{"model": "image classifier", "dataset": "simulated stained blood smears", "train_examples": 195000, "image_size": 24, "crop_scale_min": 1, "horizontal_flip": true, "translate": 0.06, "targets": ["large cell"], "num_classes": 7, "arch": "wide_resnet", "norm": "batchnorm", "hidden_act": "gelu", "padding_mode": "reflect", "depths": [2, 2, 2], "kernel_size": 3, "stem": "single", "avg_pool_shortcut": true, "widths": [160, 240, 352], "label_smoothing": 0.1, "loss": "cross_entropy", "init": "kaiming_normal", "residual_init": "none", "optimizer": "adamw", "learning_rate": 0.0048, "beta1": 0.85, "beta2": 0.999, "eps": 1e-10, "max_steps": 21900, "batch_size": 512, "epochs": 57.5, "lr_schedule": "linear", "final_lr_fraction": 0.01, "warmup_steps": 2190, "weight_decay": 0.04}
Rows from block 3, named by matrix and row number. Rows with one number belong to one channel. Each number is 200 + 20 x the weight over its row's rms, rounded and kept within 0 to 999. All counts start at 0. After the name is the row's rms in percent of the matrix's.
# convs0: first 3x3 conv (model.blocks.3.convs.0.weight, 240x240x3x3), inputs 162-167, a 3x3 kernel for each
# convs1: second 3x3 conv (model.blocks.3.convs.1.weight, 240x240x3x3, transposed), outputs 162-167, a 3x3 kernel for each
convs0.124,142,206,196,200,203,192,194,209,198,192,197,196,196,198,199,193,195,195,189,183,183,172,178,170,160,174,162,160,238,234,218,239,224,212,233,216,209,210,200,201,207,199,198,213,204,202,162,162,162,158,163,169,154,163,170
convs1.124,171,162,169,178,164,169,180,168,175,187,200,200,194,197,195,192,192,190,186,194,196,203,194,197,198,188,188,184,176,172,178,170,167,171,173,170,179,197,194,196,191,192,191,193,192,191,214,212,206,211,204,200,198,187,180
convs0.125,096,176,172,182,172,162,179,180,175,185,180,183,183,182,180,179,177,176,175,177,177,181,174,174,177,172,173,171,202,193,187,186,171,166,183,170,167,184,170,178,179,175,175,187,178,188,174,183,181,182,186,188,185,188,188
convs1.125,093,215,209,206,212,207,205,210,205,209,158,164,168,168,166,170,170,170,178,194,201,208,197,211,217,204,210,210,167,166,166,166,163,164,165,163,161,205,195,188,192,178,172,185,165,159,226,228,230,219,222,229,215,218,224
convs0.126,073,178,175,170,164,162,163,159,165,166,214,219,217,216,214,215,211,216,215,188,183,182,180,166,162,170,153,164,179,175,177,173,166,160,168,165,169,190,181,184,183,176,183,183,176,175,209,208,218,214,203,209,210,205,208
convs1.126,068,197,205,207,197,205,199,199,197,196,220,225,218,222,227,224,220,220,217,195,211,211,211,213,220,217,215,218,223,236,233,225,239,248,234,238,236,164,175,171,159,164,167,169,164,167,192,195,198,200,197,205,193,199,206
convs0.127,050,193,215,214,198,212,216,195,211,213,189,182,179,181,177,184,185,178,179,177,184,209,174,203,241,189,221,248,153,163,183,156,169,187,149,167,177,194,215,214,205,218,210,196,210,204,212,206,209,203,202,209,200,198,199
convs1.127,075,224,225,238,228,228,232,228,236,237,189,182,191,184,185,185,189,184,179,194,196,178,194,186,177,179,170,157,226,224,219,213,209,209,203,203,204,177,180,190,170,182,199,182,189,204,199,203,194,201,202,197,197,199,189
convs0.128,078,216,206,214,228,219,219,229,215,225,203,202,203,205,201,201,203,208,200,218,221,218,225,226,224,229,234,230,209,210,218,211,212,211,213,213,220,218,221,226,222,220,230,224,227,225,206,201,200,212,203,204,204,204,203
convs1.128,101,179,169,175,177,173,175,190,191,187,197,192,191,195,189,189,204,197,197,173,182,175,170,182,183,159,173,168,197,204,204,198,202,206,196,202,201,164,162,166,168,167,177,179,187,188,187,190,192,189,199,199,181,194,194
convs0.129,123,178,171,179,174,170,179,178,178,180,216,219,219,219,220,217,218,218,214,193,187,182,190,185,181,194,188,185,193,182,182,183,170,170,183,172,171,178,171,174,179,173,177,182,178,179,221,218,218,219,222,216,217,215,215
convs1.129,084,176,178,177,169,171,171,168,169,170,178,183,187,185,189,189,182,190,194,238,232,247,238,236,251,252,256,260,151,158,161,156,159,158,147,152,155,216,220,215,217,214,211,210,203,201,220,224,235,220,226,238,227,234,249
convs0.130,098,171,164,178,166,159,168,181,168,180,182,180,175,177,173,175,178,184,177,190,188,194,186,188,197,196,193,203,192,181,178,175,166,164,166,160,154,196,188,188,184,182,181,188,183,189,183,186,198,190,196,205,194,203,215
convs1.130,109,220,215,215,219,211,211,219,209,209,166,167,172,168,172,174,180,182,184,219,224,234,222,232,240,235,243,247,165,162,164,167,161,161,164,162,161,204,194,192,194,183,183,184,178,174,236,246,236,238,248,240,246,257,245
convs0.131,054,197,209,209,204,211,214,208,217,213,180,181,171,181,168,174,181,181,178,212,206,216,215,230,244,228,235,250,176,176,183,175,180,186,171,185,190,207,215,209,200,215,214,210,206,205,204,199,204,208,199,196,211,199,195
convs1.131,069,234,235,240,240,234,238,239,239,243,167,171,175,169,168,184,171,178,174,195,192,181,185,182,170,170,166,149,218,215,214,215,212,212,207,206,205,178,173,192,168,179,195,179,183,202,192,199,199,203,207,198,194,203,196
convs0.132,117,175,182,188,182,184,189,190,187,187,215,218,218,215,219,218,217,217,218,195,195,192,191,187,191,197,190,191,200,193,195,188,180,186,185,178,183,172,173,180,175,175,179,183,180,183,222,226,226,223,222,225,218,220,222
convs1.132,091,187,189,190,182,180,183,188,187,180,184,185,190,184,187,194,193,193,200,240,236,249,243,240,257,252,259,270,171,172,168,163,168,160,160,157,146,222,214,215,208,211,208,202,205,199,226,225,242,221,231,248,233,246,258
convs0.133,126,198,194,187,199,194,185,191,187,184,205,208,213,207,210,216,212,212,225,201,215,224,215,225,235,224,237,244,171,173,174,174,179,176,174,179,179,199,198,192,201,203,197,195,196,188,211,212,241,210,216,250,238,241,276
convs1.133,187,210,205,202,210,206,199,209,206,198,187,191,201,189,195,204,198,201,214,220,224,233,226,235,244,235,243,254,182,186,185,179,180,180,174,174,177,186,182,172,183,176,172,180,176,172,207,217,236,216,225,247,229,246,261
convs0.134,074,194,188,197,179,172,176,178,164,168,199,198,190,198,193,189,189,188,186,214,211,207,209,206,195,193,189,176,250,233,222,220,191,185,203,176,160,196,191,194,185,177,183,190,178,186,198,200,193,199,211,198,195,192,185
convs1.134,065,197,205,199,200,199,201,199,201,203,173,174,177,176,176,173,177,176,177,230,220,224,224,226,226,237,231,237,184,184,176,175,177,176,170,165,161,220,213,211,222,212,212,219,217,213,221,231,239,223,225,239,227,238,241
convs0.135,084,238,240,235,243,241,230,239,229,225,191,198,205,200,200,202,195,202,205,217,215,227,225,227,232,228,233,232,215,214,214,219,220,221,219,222,222,228,231,223,229,226,221,223,218,215,195,200,197,193,202,203,193,199,198
convs1.135,080,224,231,233,228,233,230,234,234,227,194,190,185,189,187,186,193,186,180,159,165,144,161,164,147,135,144,139,224,226,229,227,228,223,215,221,218,171,177,185,170,179,192,183,187,196,167,185,184,175,196,199,165,192,196
convs0.136,090,177,171,184,171,164,176,183,175,185,188,195,180,189,184,183,184,176,175,173,170,170,168,162,165,164,155,161,211,197,193,196,171,166,189,169,161,188,178,187,182,173,181,187,176,188,187,183,178,179,187,179,181,179,172
convs1.136,098,211,200,203,206,201,200,209,203,202,174,164,171,172,170,173,171,170,175,197,199,202,198,204,200,196,198,189,166,163,160,167,158,158,161,150,154,215,205,201,199,180,173,193,176,167,224,227,215,218,221,211,210,210,203
convs0.137,104,192,185,192,182,174,186,180,162,181,180,188,185,179,186,185,179,185,188,167,168,167,158,160,159,162,154,155,202,198,192,191,185,179,187,179,173,189,183,188,179,178,183,188,181,186,179,175,177,180,181,176,173,175,174
convs1.137,121,207,202,203,206,199,195,201,201,193,172,171,175,176,174,177,175,178,181,208,211,208,207,207,211,205,207,199,173,174,176,174,175,179,176,174,174,196,182,177,181,174,170,177,173,165,226,221,216,217,219,214,208,207,202
convs0.138,048,193,215,222,202,214,214,202,209,211,191,183,185,189,175,187,191,183,184,188,195,226,198,210,241,207,234,246,162,167,177,163,172,189,161,179,189,199,215,218,202,214,218,197,205,209,210,200,203,206,205,197,207,206,201
convs1.138,071,230,232,237,228,234,238,229,240,243,185,185,192,184,177,182,182,182,180,191,192,177,187,187,174,184,171,151,231,229,227,220,224,219,205,210,212,172,180,185,164,174,194,171,180,203,200,200,196,193,204,202,191,195,189
convs0.139,131,246,231,218,229,204,197,210,192,192,175,181,179,179,175,176,181,181,179,231,234,229,232,227,215,217,211,203,228,225,224,231,223,220,235,223,217,236,223,216,221,205,200,209,195,194,179,185,189,183,188,190,189,188,192
convs1.139,113,181,192,199,188,194,207,188,196,204,172,175,172,182,175,180,179,180,178,151,152,156,159,157,168,155,163,177,192,195,200,190,198,205,194,203,215,179,188,186,185,193,195,190,193,198,178,182,177,175,177,178,162,168,168
convs0.140,091,168,177,198,184,189,206,202,204,212,200,201,198,202,202,201,197,199,200,181,166,168,163,136,137,160,138,148,204,200,199,201,195,195,198,195,199,174,174,184,178,174,182,188,190,194,184,185,171,179,178,169,168,169,164
convs1.140,097,217,217,209,219,212,200,216,205,192,213,207,207,212,211,212,207,206,208,198,188,171,186,168,156,173,157,141,209,199,197,209,205,198,211,206,200,191,189,183,188,180,171,176,170,162,202,192,162,185,185,156,160,150,137
convs0.141,101,239,236,238,239,238,231,240,237,231,208,208,211,210,212,212,208,212,210,226,215,217,221,215,219,222,220,217,222,223,225,225,222,220,226,224,221,223,222,222,224,225,221,226,220,222,208,216,215,211,217,217,212,216,215
convs1.141,076,172,181,188,175,184,188,176,193,194,194,197,194,198,198,200,198,197,193,166,165,143,170,168,150,138,145,136,220,224,225,211,213,211,209,207,212,158,176,190,168,183,201,177,194,216,177,193,193,186,201,199,172,196,195
convs0.142,093,242,241,238,240,241,229,243,241,228,203,206,206,204,207,212,208,210,207,213,207,216,216,216,218,220,218,219,220,216,214,221,220,220,219,224,221,223,225,222,225,224,220,228,224,218,201,208,206,207,210,208,208,208,210
convs1.142,072,174,179,188,181,183,183,181,193,195,195,189,194,196,192,196,191,194,190,152,153,137,150,156,137,131,130,133,217,217,219,216,220,221,217,215,213,162,174,185,162,180,196,169,190,207,188,198,199,188,205,202,181,199,204
convs0.143,072,172,173,182,168,176,182,172,179,189,216,217,222,216,221,226,222,230,236,168,167,176,164,159,173,170,161,176,186,195,187,195,200,205,197,207,212,186,178,177,185,182,178,187,187,180,204,204,214,202,210,218,207,209,217
convs1.143,084,220,219,214,224,217,210,226,213,202,205,207,218,205,216,217,210,217,217,210,210,216,210,210,216,209,213,219,219,216,211,227,221,210,217,221,208,181,179,176,171,175,173,172,174,169,188,195,195,188,197,202,193,200,201
convs0.144,100,180,178,180,183,175,177,180,177,172,214,214,218,217,219,215,214,215,220,187,192,194,193,201,203,205,205,213,168,168,172,171,171,173,169,172,173,180,179,178,180,181,181,184,179,181,223,227,226,225,224,237,226,231,242
convs1.144,105,191,186,187,189,183,177,189,184,180,187,193,198,192,192,202,197,198,205,249,257,268,259,269,281,274,280,284,173,174,169,168,165,162,159,157,157,211,209,209,209,205,206,203,206,204,228,237,249,230,240,254,245,251,262
convs0.145,112,233,243,241,235,244,239,239,245,232,207,209,213,208,212,211,208,210,210,210,209,214,214,217,218,219,221,220,221,220,219,223,222,224,226,224,223,219,223,219,224,225,219,222,219,215,205,214,216,210,217,217,211,215,212
convs1.145,079,190,185,195,189,191,193,191,195,198,202,200,204,206,210,200,204,202,199,177,181,166,178,185,159,163,160,144,228,230,231,218,228,228,219,224,219,171,180,197,173,192,211,179,202,224,174,182,178,170,193,189,164,190,183
convs0.146,143,213,202,204,207,195,195,215,197,195,199,196,190,197,194,189,198,191,188,186,184,173,180,162,151,174,155,146,211,206,197,205,199,188,200,191,184,214,205,203,215,200,195,222,202,199,181,180,179,180,175,171,178,172,168
convs1.146,168,179,185,199,187,192,196,192,199,196,199,196,189,195,193,187,188,186,185,189,191,190,182,188,182,177,175,165,196,190,192,193,191,192,198,195,190,195,196,197,192,192,192,196,198,195,208,208,199,201,198,190,177,171,158
convs0.147,061,188,191,196,196,197,199,189,196,200,180,180,176,179,179,175,179,181,185,167,164,161,169,164,165,169,167,182,163,167,161,151,161,159,150,153,152,192,186,189,195,188,194,195,194,190,198,197,192,198,203,189,192,194,194
convs1.147,074,224,228,228,225,232,225,228,234,235,182,182,184,179,180,180,182,176,186,222,221,207,214,218,198,201,197,175,209,208,202,208,211,199,204,201,200,150,160,170,157,164,171,161,162,182,221,214,203,217,203,198,206,204,197
convs0.148,103,176,178,184,178,181,188,183,185,190,210,209,207,209,209,209,211,211,210,163,169,164,160,163,167,156,161,159,215,222,215,216,211,199,215,200,186,172,171,181,170,170,178,179,180,184,165,165,158,180,172,161,174,166,165
convs1.148,100,199,194,196,196,188,192,193,185,186,173,174,173,174,174,173,175,176,179,203,193,195,193,188,185,189,178,167,168,167,177,174,177,190,175,189,201,235,224,219,227,201,190,220,193,180,208,209,199,206,202,201,193,194,191
convs0.149,127,169,171,178,168,170,178,175,176,180,218,216,215,216,216,213,214,214,212,194,194,192,196,191,186,198,189,189,211,201,195,197,187,179,194,173,180,175,174,179,177,171,178,182,177,179,213,215,211,214,216,209,211,212,208
convs1.149,085,181,179,180,178,178,170,175,171,173,178,181,184,186,184,187,178,187,190,234,228,232,235,234,240,238,244,249,162,164,157,159,164,155,152,144,151,222,220,219,217,208,206,215,206,192,218,221,234,221,224,236,230,232,248
convs0.150,037,186,205,201,199,211,215,205,213,216,194,186,194,183,187,181,190,188,195,169,176,209,163,187,222,191,214,235,175,181,191,185,202,198,191,193,200,197,206,209,203,212,210,202,208,212,201,186,197,200,192,194,202,205,211
convs1.150,055,226,235,241,226,237,238,233,235,236,196,198,194,201,189,189,202,188,194,199,198,184,199,197,184,177,173,170,203,200,207,211,204,210,211,209,216,166,168,188,164,172,185,165,173,192,196,196,200,198,205,197,192,200,197
convs0.151,086,170,166,179,164,163,174,178,177,189,183,185,185,184,183,186,179,180,186,180,174,172,170,164,162,169,160,155,205,201,198,197,184,184,194,182,179,180,171,182,172,167,176,191,180,190,178,183,180,185,189,185,183,190,184
convs1.151,087,208,201,206,209,207,201,209,204,202,165,161,165,161,162,169,161,166,174,179,184,192,182,192,194,175,186,186,176,173,173,172,168,170,167,160,174,223,210,199,199,185,185,191,174,173,222,224,221,213,222,221,203,208,215
convs0.152,094,169,164,178,168,165,178,178,172,184,178,183,185,179,183,181,178,178,183,176,176,176,169,170,169,169,162,169,214,213,211,209,199,193,206,193,190,187,175,187,184,166,179,193,178,183,177,182,176,184,186,182,182,187,185
convs1.152,100,215,215,216,215,215,214,215,209,212,162,156,162,163,160,163,165,167,168,185,196,199,190,201,202,189,192,195,189,186,190,188,187,189,189,186,196,205,191,191,188,177,170,178,167,163,210,211,210,207,208,206,198,196,194
convs0.153,128,181,173,191,165,161,178,179,169,185,195,196,194,196,194,191,192,190,188,179,165,157,160,135,121,149,116,110,213,214,209,210,213,207,208,206,199,188,181,195,186,174,188,198,187,195,179,182,175,177,179,174,172,176,169
convs1.153,140,198,193,199,196,191,191,193,187,188,173,172,175,174,171,176,174,176,183,188,190,192,187,190,187,175,177,165,191,189,187,186,182,183,184,184,183,201,192,191,189,185,175,183,176,169,215,213,205,207,209,197,189,189,175
convs0.154,083,180,178,186,176,168,181,183,174,181,186,187,187,191,190,185,184,187,180,193,186,190,184,177,177,185,175,181,213,198,191,197,176,165,184,165,157,187,176,186,179,172,182,187,178,185,184,184,177,187,191,181,177,182,181
convs1.154,088,211,210,207,215,203,204,210,210,201,169,169,168,166,162,173,169,168,172,206,216,221,214,220,223,215,217,214,164,162,161,155,149,149,157,153,154,197,191,186,184,180,172,183,175,169,223,224,231,221,224,233,211,219,227
convs0.155,106,236,235,228,242,235,227,242,232,224,210,208,210,211,210,210,210,210,207,220,220,220,218,218,223,221,216,222,224,224,224,228,224,225,225,225,225,224,224,220,224,221,219,227,223,217,207,212,210,210,216,213,213,212,209
convs1.155,087,172,178,179,176,175,178,177,178,186,202,201,203,205,199,201,203,199,198,161,171,165,164,169,160,138,155,149,223,226,227,226,228,227,218,219,211,161,174,180,161,175,185,169,182,193,179,188,189,186,203,202,174,201,199
convs0.156,116,236,233,216,235,233,212,222,223,204,189,189,192,190,192,191,192,194,193,210,220,217,216,216,215,203,206,203,193,210,216,209,232,234,212,234,235,230,230,219,231,229,216,215,216,205,201,195,193,193,191,195,194,193,196
convs1.156,081,180,184,190,184,188,191,182,185,195,214,215,210,209,209,200,205,204,199,144,152,148,155,164,155,146,159,143,250,266,264,255,266,265,243,259,256,173,183,183,182,187,192,187,196,203,183,187,182,183,198,181,172,180,178
convs0.157,108,238,223,212,228,214,201,214,205,196,215,217,217,215,218,217,214,215,219,232,245,240,241,252,243,245,255,238,226,229,223,223,226,221,222,223,222,238,232,218,225,214,201,213,199,194,219,216,221,219,217,220,218,220,222
convs1.157,098,166,174,172,169,178,176,175,175,176,201,201,195,204,200,199,206,203,204,155,173,175,164,181,190,166,179,188,185,196,190,181,195,194,179,191,192,177,180,188,179,192,199,180,196,199,182,197,199,190,208,214,178,204,211
convs0.158,105,234,236,229,235,235,226,235,236,227,205,212,209,209,212,215,209,215,210,213,215,217,216,219,225,219,221,224,213,213,219,218,219,218,219,218,220,226,228,224,227,220,221,224,217,218,211,215,211,213,216,212,216,213,208
convs1.158,079,171,177,180,174,180,184,177,184,187,202,203,201,201,198,194,200,199,198,163,173,163,168,180,168,148,165,157,214,229,227,219,231,230,211,224,222,164,171,184,168,178,192,177,184,199,177,189,191,183,202,197,172,190,201
convs0.159,128,188,188,197,187,191,204,194,204,215,184,188,189,187,195,193,188,196,196,198,198,192,197,188,187,195,191,198,146,147,149,138,158,148,139,148,144,202,201,205,199,205,207,202,204,204,189,194,199,188,186,195,199,197,203
convs1.159,139,216,219,220,222,221,217,228,227,219,175,174,181,175,178,182,181,180,182,205,197,207,198,194,204,208,199,208,181,177,185,172,174,183,183,182,189,204,204,203,199,198,199,194,200,196,205,207,219,207,209,214,215,213,217
convs0.160,092,187,183,206,182,173,199,190,184,204,204,208,213,208,219,223,214,219,224,189,189,189,180,174,172,175,170,166,200,204,210,211,211,221,216,231,232,179,177,180,179,173,178,185,173,183,189,191,184,186,191,184,180,180,179
convs1.160,099,215,203,203,210,204,196,198,191,185,208,208,206,205,209,205,211,214,214,170,173,167,172,169,153,158,147,136,210,210,216,228,232,231,237,240,240,195,187,179,188,184,178,185,179,172,166,167,143,168,163,128,142,131,109
convs0.161,096,189,184,203,179,175,191,189,188,200,212,223,224,218,229,238,227,244,242,182,181,177,169,165,162,159,152,153,200,205,213,216,219,232,220,234,241,185,182,178,180,176,177,182,178,176,186,186,181,187,189,184,179,181,179
convs1.161,107,216,210,202,214,203,195,214,199,186,208,209,210,206,206,211,205,210,215,194,185,175,181,180,163,175,158,145,198,202,202,211,214,220,218,227,217,196,188,184,191,181,176,190,179,172,194,192,170,188,187,163,170,167,146
convs0.162,054,217,200,196,205,175,176,184,160,166,196,196,195,198,197,198,194,198,195,270,235,213,239,212,197,205,185,174,142,154,170,156,172,173,165,172,179,204,201,196,197,184,186,188,182,172,198,205,200,199,204,208,205,205,202
convs1.162,061,222,226,223,224,228,238,231,224,229,174,169,169,168,166,168,172,168,162,193,203,210,192,211,216,188,208,206,202,206,206,204,214,216,198,216,204,187,170,176,169,176,173,164,171,176,191,203,213,209,228,236,207,228,241
convs0.163,115,167,167,193,161,166,186,181,173,194,176,179,177,179,174,175,172,179,172,182,170,175,168,154,160,168,158,163,198,196,200,200,192,189,201,186,180,185,180,199,183,176,195,193,188,199,185,187,184,188,191,193,187,188,191
convs1.163,092,195,196,204,201,200,201,207,201,195,160,161,158,162,162,163,162,166,168,173,174,191,173,180,182,177,179,179,162,159,159,152,146,153,157,146,153,208,195,193,198,185,181,193,174,171,212,213,206,217,215,204,210,206,207
convs0.164,068,244,244,241,246,245,238,244,237,225,196,194,202,197,198,200,189,199,201,226,227,232,233,236,233,238,237,235,218,217,222,222,225,227,225,226,224,234,225,231,227,230,226,223,223,219,192,197,208,198,194,202,200,197,204
convs1.164,069,221,227,227,227,229,236,227,231,239,174,174,166,178,169,174,177,171,167,159,169,161,163,161,151,143,148,143,209,220,222,214,225,224,219,227,222,157,175,179,156,172,181,163,174,196,194,202,189,200,211,208,200,209,207
convs0.165,092,167,165,177,165,158,176,170,164,180,175,183,179,184,186,188,175,182,181,176,178,190,179,182,193,183,191,206,191,176,173,173,159,157,168,151,145,180,166,177,172,170,169,178,176,186,180,189,193,187,201,203,188,202,206
convs1.165,100,212,208,208,214,206,206,213,208,201,177,175,177,178,178,179,179,177,185,224,223,229,228,232,240,235,239,244,161,159,161,158,154,157,154,155,155,216,207,205,208,197,186,204,190,178,232,235,239,232,235,238,234,240,248
convs0.166,089,172,170,187,165,163,175,178,172,189,183,194,191,188,190,188,187,188,189,167,167,170,165,160,165,161,159,159,209,199,201,197,187,182,193,179,178,177,170,180,173,170,181,184,179,187,184,187,184,186,192,186,179,194,186
convs1.166,085,207,201,200,204,193,195,203,201,192,162,162,166,164,158,171,169,169,175,197,197,204,192,203,213,198,203,207,169,172,181,172,170,179,169,174,185,231,217,210,215,196,187,201,190,184,227,225,223,223,223,219,207,215,212
convs0.167,103,177,176,179,175,176,178,179,181,181,218,219,219,221,219,217,220,220,217,177,178,182,180,183,186,183,187,189,177,179,181,179,178,178,181,180,183,177,175,179,178,178,179,178,177,178,215,220,220,219,219,220,220,217,219
convs1.167,090,194,193,186,190,186,183,190,184,180,184,180,187,183,184,187,186,187,190,227,226,244,233,236,246,240,238,242,170,177,175,168,176,175,168,178,175,222,221,220,216,216,217,218,213,209,221,226,232,223,226,234,227,235,240
convs0.168,108,174,171,181,173,171,182,179,179,187,188,184,178,187,186,176,174,179,165,174,172,170,166,167,170,161,166,165,219,202,196,207,182,175,199,177,168,185,178,183,189,175,184,188,181,194,191,194,186,187,189,182,183,183,175
convs1.168,100,193,191,193,195,188,193,193,190,192,175,173,175,174,172,173,178,176,178,191,189,196,187,190,188,184,170,154,144,144,151,147,147,148,149,149,155,219,212,207,212,191,185,203,188,182,215,217,210,206,207,208,198,198,196
convs0.169,112,228,239,233,236,249,237,238,241,228,206,206,211,207,209,210,209,206,209,208,208,209,212,205,207,213,208,207,211,214,211,215,209,212,214,208,212,214,222,218,219,221,216,218,223,212,206,210,214,206,212,217,209,213,217
convs1.169,078,185,199,196,191,194,195,188,198,199,195,198,192,198,199,191,201,199,188,181,186,177,178,187,171,162,165,149,222,226,233,215,228,226,214,220,219,178,189,197,180,195,204,190,206,223,176,191,191,181,205,203,164,191,194
convs0.170,087,183,205,208,187,213,209,192,204,205,180,181,178,184,177,178,183,183,185,169,172,173,170,179,188,172,179,184,156,154,159,158,162,160,154,156,171,194,211,217,198,218,218,197,205,215,201,192,190,206,189,185,206,191,186
convs1.170,100,218,225,226,220,225,232,223,230,231,189,185,181,179,183,174,184,171,168,189,183,163,191,178,155,177,160,141,213,214,207,210,202,203,207,203,202,180,187,196,179,184,202,184,194,203,201,200,181,198,196,179,186,182,163
convs0.171,114,181,179,183,177,170,180,182,172,179,179,178,181,175,180,188,174,179,185,170,170,175,164,161,167,167,163,171,200,193,187,191,181,176,186,176,170,187,175,183,180,169,176,188,174,182,173,177,172,173,178,174,175,176,183
convs1.171,124,210,203,203,209,200,198,204,200,192,172,169,175,170,174,177,175,177,185,210,215,214,212,218,221,216,217,215,172,170,174,172,173,175,172,175,174,196,184,179,185,174,168,182,165,164,222,225,215,216,218,217,212,211,209
convs0.172,104,234,236,235,235,234,230,240,235,230,204,205,208,205,208,206,204,208,207,210,207,210,212,208,208,213,211,211,216,211,211,216,211,208,214,208,208,223,225,224,227,224,226,222,221,223,204,210,213,207,214,215,208,214,209
convs1.172,084,182,184,184,182,192,186,179,188,189,201,207,207,202,205,203,199,199,198,169,173,166,169,176,170,152,166,152,228,244,244,236,248,242,237,243,234,163,174,182,168,187,201,184,196,212,177,191,180,179,201,197,166,193,190
convs0.173,104,220,226,209,233,235,215,215,218,205,192,193,187,192,193,191,190,193,189,197,218,222,209,238,228,213,232,221,182,195,199,185,214,221,183,208,222,222,229,225,230,238,228,221,231,220,209,200,197,202,195,193,198,197,195
convs1.173,078,191,199,200,187,191,200,191,197,208,204,201,196,198,198,194,196,193,183,161,173,164,169,184,167,156,161,149,233,231,231,234,242,236,231,240,242,179,182,188,183,190,199,190,197,214,180,186,178,184,204,187,165,187,180
convs0.174,134,182,187,187,190,193,189,191,187,186,208,211,210,209,208,206,213,208,206,145,140,149,137,131,158,130,140,158,221,219,216,223,214,210,222,212,206,196,204,204,209,211,208,204,204,197,162,157,160,158,156,155,156,156,154
convs1.174,175,185,187,194,181,181,186,177,177,182,171,170,169,165,162,166,161,163,168,209,214,212,205,208,201,191,184,175,173,174,183,172,172,177,179,176,184,204,202,200,194,194,191,195,189,188,213,209,200,208,207,199,195,191,186
convs0.175,115,236,239,232,242,238,229,240,237,228,209,210,214,209,215,211,210,212,210,214,215,216,217,218,221,219,223,224,216,218,219,218,217,215,219,220,220,223,223,224,223,221,219,225,220,216,213,214,209,214,212,212,212,211,210
convs1.175,087,173,178,180,175,178,183,179,183,185,205,196,199,201,201,192,202,199,194,164,171,165,161,174,164,143,160,147,228,238,237,223,226,225,216,222,221,162,177,184,175,182,195,178,192,203,175,183,186,179,197,194,170,193,192
convs0.176,101,186,182,184,186,182,182,185,181,181,213,213,219,215,213,217,216,218,224,193,189,197,195,191,201,198,201,206,185,182,182,174,173,172,171,170,168,184,190,185,186,188,186,184,186,182,219,225,233,223,227,244,227,232,249
convs1.176,112,192,186,185,192,186,180,187,183,175,181,182,191,185,184,191,187,190,201,241,237,253,243,249,263,256,264,274,176,179,176,167,171,166,157,157,161,215,216,209,209,207,206,205,205,200,230,228,245,233,236,256,251,262,269
convs0.177,115,243,222,220,227,209,211,222,205,209,175,171,176,173,172,175,181,179,178,232,230,226,228,220,216,222,217,216,231,228,228,236,228,222,235,227,223,235,214,219,220,201,202,216,201,206,177,185,184,181,184,187,190,186,184
convs1.177,117,190,199,206,197,202,210,200,206,213,178,184,179,183,185,180,180,182,183,165,168,174,165,173,178,166,176,181,194,196,201,198,205,214,203,214,221,180,184,190,179,185,192,182,189,193,178,180,178,171,177,183,163,170,177
convs0.178,122,184,173,197,172,158,176,180,164,186,189,189,187,187,192,186,187,188,187,180,167,162,162,145,125,152,122,110,209,213,214,209,210,210,208,211,206,198,180,195,189,173,183,201,180,195,181,183,174,183,183,180,176,182,172
convs1.178,134,201,194,194,199,188,192,196,193,193,174,174,172,172,174,179,173,183,182,187,187,190,184,187,184,180,177,172,196,195,190,188,186,195,188,186,187,195,190,185,186,177,176,180,171,170,212,214,205,207,207,201,192,194,182
convs0.179,121,172,170,175,171,164,174,175,167,172,176,178,176,174,181,178,181,182,184,176,178,185,175,178,187,176,178,193,193,184,185,182,171,167,179,168,165,181,180,183,177,174,179,181,174,179,172,176,186,176,180,190,182,190,194
convs1.179,117,215,211,208,213,212,208,210,204,201,171,172,178,172,175,180,177,181,188,217,220,226,219,229,237,229,232,240,166,164,165,164,162,167,164,164,171,202,189,178,185,175,167,178,168,159,227,231,230,222,234,233,226,230,231
convs0.180,130,173,171,178,175,179,178,181,173,180,197,197,194,199,199,197,201,201,195,155,149,155,151,139,154,142,138,159,214,212,210,212,206,201,208,205,192,185,183,191,192,188,191,189,185,187,175,176,175,174,180,176,169,178,172
convs1.180,143,196,195,192,193,187,187,193,184,185,164,170,169,164,168,172,160,170,178,197,200,210,192,197,194,187,179,167,173,171,181,174,169,173,180,170,174,206,199,194,201,193,188,194,188,176,204,206,204,205,205,198,196,194,186
convs0.181,094,176,174,176,172,173,171,172,174,174,210,214,211,212,213,209,210,212,215,197,200,208,203,203,219,210,219,228,179,176,178,172,168,161,170,156,161,181,184,185,181,183,181,184,181,181,209,210,217,211,217,231,222,225,249
convs1.181,105,203,199,200,201,197,195,197,199,190,184,184,190,181,185,190,188,189,194,241,248,263,251,259,276,269,276,289,170,172,169,164,158,158,152,148,147,217,210,211,213,208,208,205,200,200,229,234,253,233,245,266,248,263,275
convs0.182,093,167,178,187,170,175,187,177,180,195,213,213,209,215,219,221,214,218,219,173,162,167,167,154,158,163,152,159,174,183,186,188,190,198,192,198,203,176,173,176,173,173,176,178,172,175,202,204,199,198,200,198,200,202,202
convs1.182,090,211,209,201,215,205,190,208,199,190,212,210,217,212,209,218,214,214,220,215,198,196,201,193,188,198,187,179,217,218,205,230,226,221,232,230,221,186,184,178,186,182,172,184,176,172,184,182,174,184,181,162,169,164,151
convs0.183,087,168,168,179,160,165,177,173,173,186,181,183,182,180,182,182,179,182,184,179,180,185,177,175,180,179,184,184,199,183,182,183,166,161,182,162,159,182,174,183,179,168,176,183,175,187,178,185,188,185,191,190,181,192,193
convs1.183,086,217,218,214,220,215,213,219,214,217,164,165,171,164,162,169,170,171,173,205,207,223,207,217,233,213,223,228,169,164,164,167,164,164,165,160,164,209,202,192,201,182,180,189,178,170,233,235,241,229,234,240,227,232,235